Weights of a small spectrogram enhancement model: 2.27M parameters, arch unet.
Rows from block 3 of a small spectrogram enhancement model, named by matrix and row number. Each number is 128 + 24 x the weight over its row's rms, rounded and kept within 0 to 255. All counts start at 0.
After each channel's rows are labels from the 100 clips, of 14976, where the channel reaches its highest value: "strongest on" is what is common among them; "band" is the frequency band that holds the peak. Only what is clearly more common there than usual is listed. The data: telephone keypad tones over noise or synthetic speech.
# conv: 3x3 conv (model.mid.1.conv.weight, 256x256x3x3, each kernel summed), inputs 172-255

conv.218 [128 172 146 118 148 147 141 106 124  83 114 127 170 116 136 145 125 141 138  96 119 134 136 149 122 152 134 138 133 151 121 124 141 167 166 143 127 102  99 113  81 115 135 120 144 159 128 107 111  79 110 171 173 164 153  90 146 118 159  98 172  97 122 144 156 185 157 149 136 127 132 130 108 144 205 126 105 110 119 107 136 129 116 130]
strongest on: reverberation
band: 500 to 1000 Hz

conv.148 [141  97  71 121 146 140 109 149 124 117 147 123   8 124 118 141 112  93 153 143 114 117 100 100 139 147 125 126 135 102 127  84 135 145 125 122 143 133 150 108  87  94 112 135 107 110 129 138  87 147 140 112 137 133 105 148 150 164 136 130  93 103 120 105 100 153 112  87 140 149 158  84 109 124 138  98 107 109 114 140 110  99 117 132]
strongest on: rumble
band: 0 to 250 Hz

conv.215 [137  96  87 108 128 130 119 156  78 146 187 129  58 133 119 132  87 123 139 167 104 159 132 148 109  68 109 130  98 105 153 165 179 129 124 139 130 146  92  99 127 163 140 124 131 115 138 126 146 123 141 140 149 142 128 129 157 116 111 143 115 148 150 113 115 128 110 136 100 136 129 126 158 122  89 136 139  69 116 125  96 121 105 146]
strongest on: reverberation; rumble
band: 0 to 250 Hz; 250 to 500 Hz

conv.204 [118  94 108 146 132 164 124 174 181 154 119 102 116 149 126 159 115 132 104 150 123 155 147 109 146 156 140 116 143 104  85 128 150  99  97 123 151 122 135 114 124 130 154 119  89 111 145  98  98 134 116 126 116 165 114 158 144 133 152 135 116 150 136 125 118 149 142 129 101 124 114 134 148 118  96 159 131 123 137 130 151 127 112 124]
strongest on: pink noise
band: 0 to 250 Hz

conv.128 [112 146 119 127 125 119 107 110 102 147 103  67  93 125 107 129 132  75 125 135 144 116 117 118 132 166 121 122 131 114  81 158 144 163 166 143 138 102 117  98 141 128 128 144 117 142 103 110 141 114 142 126 140  86 134 130 154 133 112 123 149 131 132 129 113 135 116 130 126 110 132 146 154 145 120 113 102 116 145 146 151 139 131 142]
strongest on: reverberation
band: 1000 to 2000 Hz; 500 to 1000 Hz

conv.42 [110 144 143 139 114  94 134 172  92  96  44 101 130 131 131 125 156  88 124  82 130 154 153 121 148 174 135 148 147 134 152 123 142 153  75 128 132 146 114 136 141 143 120 111 141 151 129 126 168 109 116 130  94 107  98 147 117 102 114  94  86 134  93  97 107  94  96 105 191  84 147 142 111 147 154  96 124 142 131 117 121 145 117 131]
strongest on: clipping
band: 2000 to 4000 Hz

conv.153 [128  49  86 120 153 125 147 139 159 121 157 120 104 123 159 131 124 166 147 218 119 102 125 118 103 110 101 104 117 106  98 139 118 113 144 104 137 114 136 134 125 109 145 131 121 136 129 118 136 106 118  82 105 153 156 133 103 106 130 152 133 137 129 124 134 150 147 111 106 118 138 106 155 113 133 133 106 132 168 126 138 110 150 129]
strongest on: white noise
band: 500 to 1000 Hz

conv.104 [ 76 139 131 119  98  58 165 141 109 121 135  77 145  98 113  97 154 150  97 159  96 134 112 165 101 121  99 145 143 142 124 121 114 128 171 111 129 154 114 110 142 133 126 107 150 135 100  92 136 102 112  84 135 146 118 158 132 131 122 122 131 156  95 144 179 120  94 119 111  79  80 123 119 112 106 103 132 126 119  77 107 107 110  91]
strongest on: clipping
band: 2000 to 4000 Hz

conv.3 [137 112  96 143 113 111 142 117 108 127  78 125 142 133 105 103 151 141 108 159 124 109 125 140  93 139 132 129 101 135  96  98  80  89 105 132 117 125 118 145 196 114 108 137 125 102 136 107 135 185 103 105 116 117 160 128 119 124 139 161 133 152 128 145 120 160 139 141  79  77 121 164 132 114 132 112 128 144 136 154  97 100 109 166]
strongest on: reverberation
band: 1000 to 2000 Hz; 500 to 1000 Hz

conv.89 [134  95 127 153 101 164  98 108 146 131 166  85 111 188 154 111 124 119 149 117 136 152 153 154 125 133 105 133 150 104 113  99 139 123 116 141 151 139 160 131 134 151 166 122 128 117 143 113 142  95 111 155 131 142  71 127 118 122 163 135 152 102 134 122 155 153 150 140  91 141 114 112 156 133 130 140 124 100 148 163 120 134 121 109]
strongest on: rumble
band: 250 to 500 Hz

conv.102 [142 138 157 147 100 156 110 107 149 135 115 132  65 117 112 125 130 138 144 113 134 140 150 117 128 109 180 125 118 130 143 134 110 148  85 116 121 134 174 128 142 123 122 158 118  97 136 121 113 136 134 120 147 131 131  96 140 118 152 143 123 144 132 112 131 152 139 124 127 132 162 119 118 134  87 112 126 115 117 129 111 152 141 161]
strongest on: rumble
band: 500 to 1000 Hz

conv.84 [137 218 133 146 156 150 140 149 143 139  98 148  98 146 144 122 146 120 116  71 157 134 134 121 130 178 116 129 118 117 146 156 135 126 162 140  94 103 122 116 111 114 121 116 120 125 140 127 108 141 128  88 119 116 113 138 130 121 135 112 126 134 108 123 126 100 148 128 137 123 135 151 137 119 112  79 163 184 107 103 157 147 159  69]
strongest on: speech; clipping
band: 4000 to 8000 Hz

conv.17 [116 113  90  93 172 145 143 148 137 123 164 149 139 124 139 132 112 108  96 116 113 125 140  73 117  90 115 131 147 134 118 140 140 111 134 114  92 140 144 133 140 169 128 129 125 125 130 110 121 159 150 133 131 145  90 143 107 132 125 168 148 122 148 142 127  83 116 122  90  88 123  79 116 148 144 135  67  88 161 111 125  77 112 114]
strongest on: white noise
band: 250 to 500 Hz

conv.114 [125  72 137  97 147 149 144 162 137 109 123 113 156  97 117 156 164 163 157 131  95 106  91  93 138 107 132 127 158  95 179 145 123 115 100 115  83 135 133 129 115 134 108 129 109 113 115 156 121 149 115 113 119 130 212 124 113 104 103 144 127  49 134 115 125  51  98 124 164 101 153 112 126 118 137  99 125 148 103 108 139  64  85 131]
strongest on: clipping
band: 2000 to 4000 Hz

conv.186 [130 153  77 155 117  99 147 177 155 127 112 129 106 128 124 116 139  84 102 134 118 102 175 137 151 139 104 133 174 108 161 122 126 102 111 135 130 122 112 110 121 145 135 129 120  80 135 138 166  98 106 125 110  90 159 137 134 144 104 111 113 121 119 153 133  94 128 111  80 155 124 127 116 105  93  90  96 126 145 115 120 122  89 115]
strongest on: clipping
band: 0 to 250 Hz

conv.94 [130 151 128 174 146 153 109 155 137 114  90 148 106 141 136 143 139 107 125 128 108  83 122 105 120 133 138 132 130 128 121 109 116 118 103  99  94 134 147 116 105 133 116 107 112 110 101 118 174 154 130 117 131 119 125 115 118 117 107 141 125  61 123 124 107   0 106 122 159 134 123 136 125 125 161 139 118 143 166 135 129 101 152 125]
strongest on: clipping
band: 1000 to 2000 Hz

conv.150 [105  74 110  76 132 121 130 153 126 120 134 121 159 140 121  94 105 149 122 161  95 119 105 113 117  77 107 112  71 106  87 127 119 105 120 100 145 170 104 139 138 133 156 135 141 154 141 129 138 163 142 112 137 111 154 185 157 147 122 148 151 158 141 148 139 104 133 161  98 108 137 107 160 123 101 149 117 139 159 120 138 139 122 152]
strongest on: white noise
band: 250 to 500 Hz

conv.214 [118 141 130 119 152 135 161 116 148 136 157 119  68 114 137 147 107 137 157 150 118 139 145 107 119 139 104 100 122 104 123 124 135  88 132 110 109 120  89 129 183 157 140 117 103 123 125 112 108 159 128 110 122 118 173 150 121 155 116  85 126 160 153 156 150 113 101 117 119 123 123 122 108  74 113 105 121 108  99 124 110  91 116  94]
strongest on: speech
band: 0 to 250 Hz

conv.183 [126 169 137 139 147 117 149 135 118 110 164 113 186 111 129 111 121 158  85 167 107 140  99 137 107 138 134 127 115 132 125 122 141 134 143 142  87 109  60 122  91 111 120 128 119  97 136 136  77  70 112 132 103 112  57 136 139 112  95  96 132 108 114 107 129 122 147 130  77 199 144  91 124 119 118 140 119 110 121 177 150 134 115 117]
strongest on: pink noise; white noise
band: 250 to 500 Hz

conv.191 [146 168 142 147 145 130 112 127 172 130  95 114 116 143 129 133 130 117  77 172 110 114 122 125 125 127 131 139 123 112 112 104 157 152  81 123 176 111  89 111  99 117 151  88 134 121 112 139 115 120 117 154 107 138 147 181 120 108 113 108 105 158 113 158 102 156  98 101  95 114 130 138 105 119 118  91 134 122 153 154 136 182 148 153]
strongest on: clipping
band: 0 to 250 Hz

conv.0 [125 122  86  99 143 145 131 115 156 119 170 137 153 160 116 147 132 102 119 127 143 124 132 140 143 138 118 107 146 141 138 118 130 124  78 135 105 121 150 120  54 109 151 121 110 114 113 125 109 103 118 128 119 111  90 127 108 139 126 119 144 121 126 111 146 122 119 114 169 124 135 142 110 142  97 133 109 106  80  96 150 135 138 113]
strongest on: pink noise
band: 2000 to 4000 Hz

conv.103 [141 189  68 116 135 107 154 115 146 124 141 114 118 170  94 141  79 136 151 153 158 108 108 138 155 131 100 139 154 132 127 107 121  85  86 163 112 145 116 154 108 149 157 147  99 149 135 119 115 149 129 105 144 116 115 102 159 126 115 169 132 115 142 133 123 105 157 137 139  42 136  94 182 115  82 133 127 148 110 115 129 126 166 114]
strongest on: clipping; number of keys: 1
band: 500 to 1000 Hz; 250 to 500 Hz

conv.60 [144 108 131 138 168 131 156 162 167 130 123 156 157 146 118 138  96 150 115 105 129  97 137 106 151 157 150  88 126 146 101 166 173 146  93 118 115 100 100 156 129 138 133 146 141  95 128 116 170  84 132 156  95 147  98 146 111  75 114 131 107 137 117 135 111 142 122 103  96 120 125  95 141 120 106 122 159  97 135 136 114 145 153  99]
strongest on: reverberation; number of keys: 1; number of keys: 2
band: 1000 to 2000 Hz; 500 to 1000 Hz

conv.159 [134  89 114 151 123 135 125 111  84 137 124 149  90 116 140 120 121 114 136 131  89 146 136 126 127  92 131 108 112 116 136 110 153 107 153 121 137 117 183 108 157 149 131  95 157 145 120 154 105 115 107 156 168 145  90 102 155 155 176 150 126 125 138 135 153 176 135 155  94 115 141 144 173 127 130 139 155 136 151 105 143 142 160 101]
strongest on: rumble; thin (high-pass)
band: 500 to 1000 Hz; 1000 to 2000 Hz

conv.181 [155 110 115 120 121 125 113  97 128 162  90 141 144 136 125 100 126 115 142  64 104 155 132 108 166  72 117 101 112 159 128 120 138  88  89 115 156 115 111 132 133 123 109  82 142 129  97 136  95  86 120 130  95  93 202 138 123 151 112 111 123 135 119 146 105 121 156 158 128 163 156 126 173 147 166 133 119 172 181 128 127 125 231 145]
strongest on: reverberation
band: 1000 to 2000 Hz

conv.73 [145 106 111  95  93 172 132 154 137 128 146  92 151 169 160 128 153 130  88 129 119 152 134  86 118  53 119 108 105 104 114 190 139 109 109 115 136 140  41 118 116 115 121  88 122 105 153 147 126 119 137 117  93 158 114 131 129 132 122 133  81 139 118 126  52 122 124 110  84 130  69 113  85 110 155 120 124 133  98 158 132 125 108 101]
strongest on: speech
band: 2000 to 4000 Hz

conv.132 [124 166 152 130 185 132 119 111 122 142  98 116 151 112  69 109 108 127 136 111 142 128 119 148 114 161 140 116 134 130 117 153 123 136 123 141 168 112 138 134 178 137 132 119 129 163  83 155  93 109  83 123 145 139 161 112  58 140 189 188  89 108 144 141 131 103 145 160 144 153 164 153 176 127 123 132 132 166 146 133 138 117 123 126]
strongest on: speech; mains hum
band: 0 to 250 Hz; 250 to 500 Hz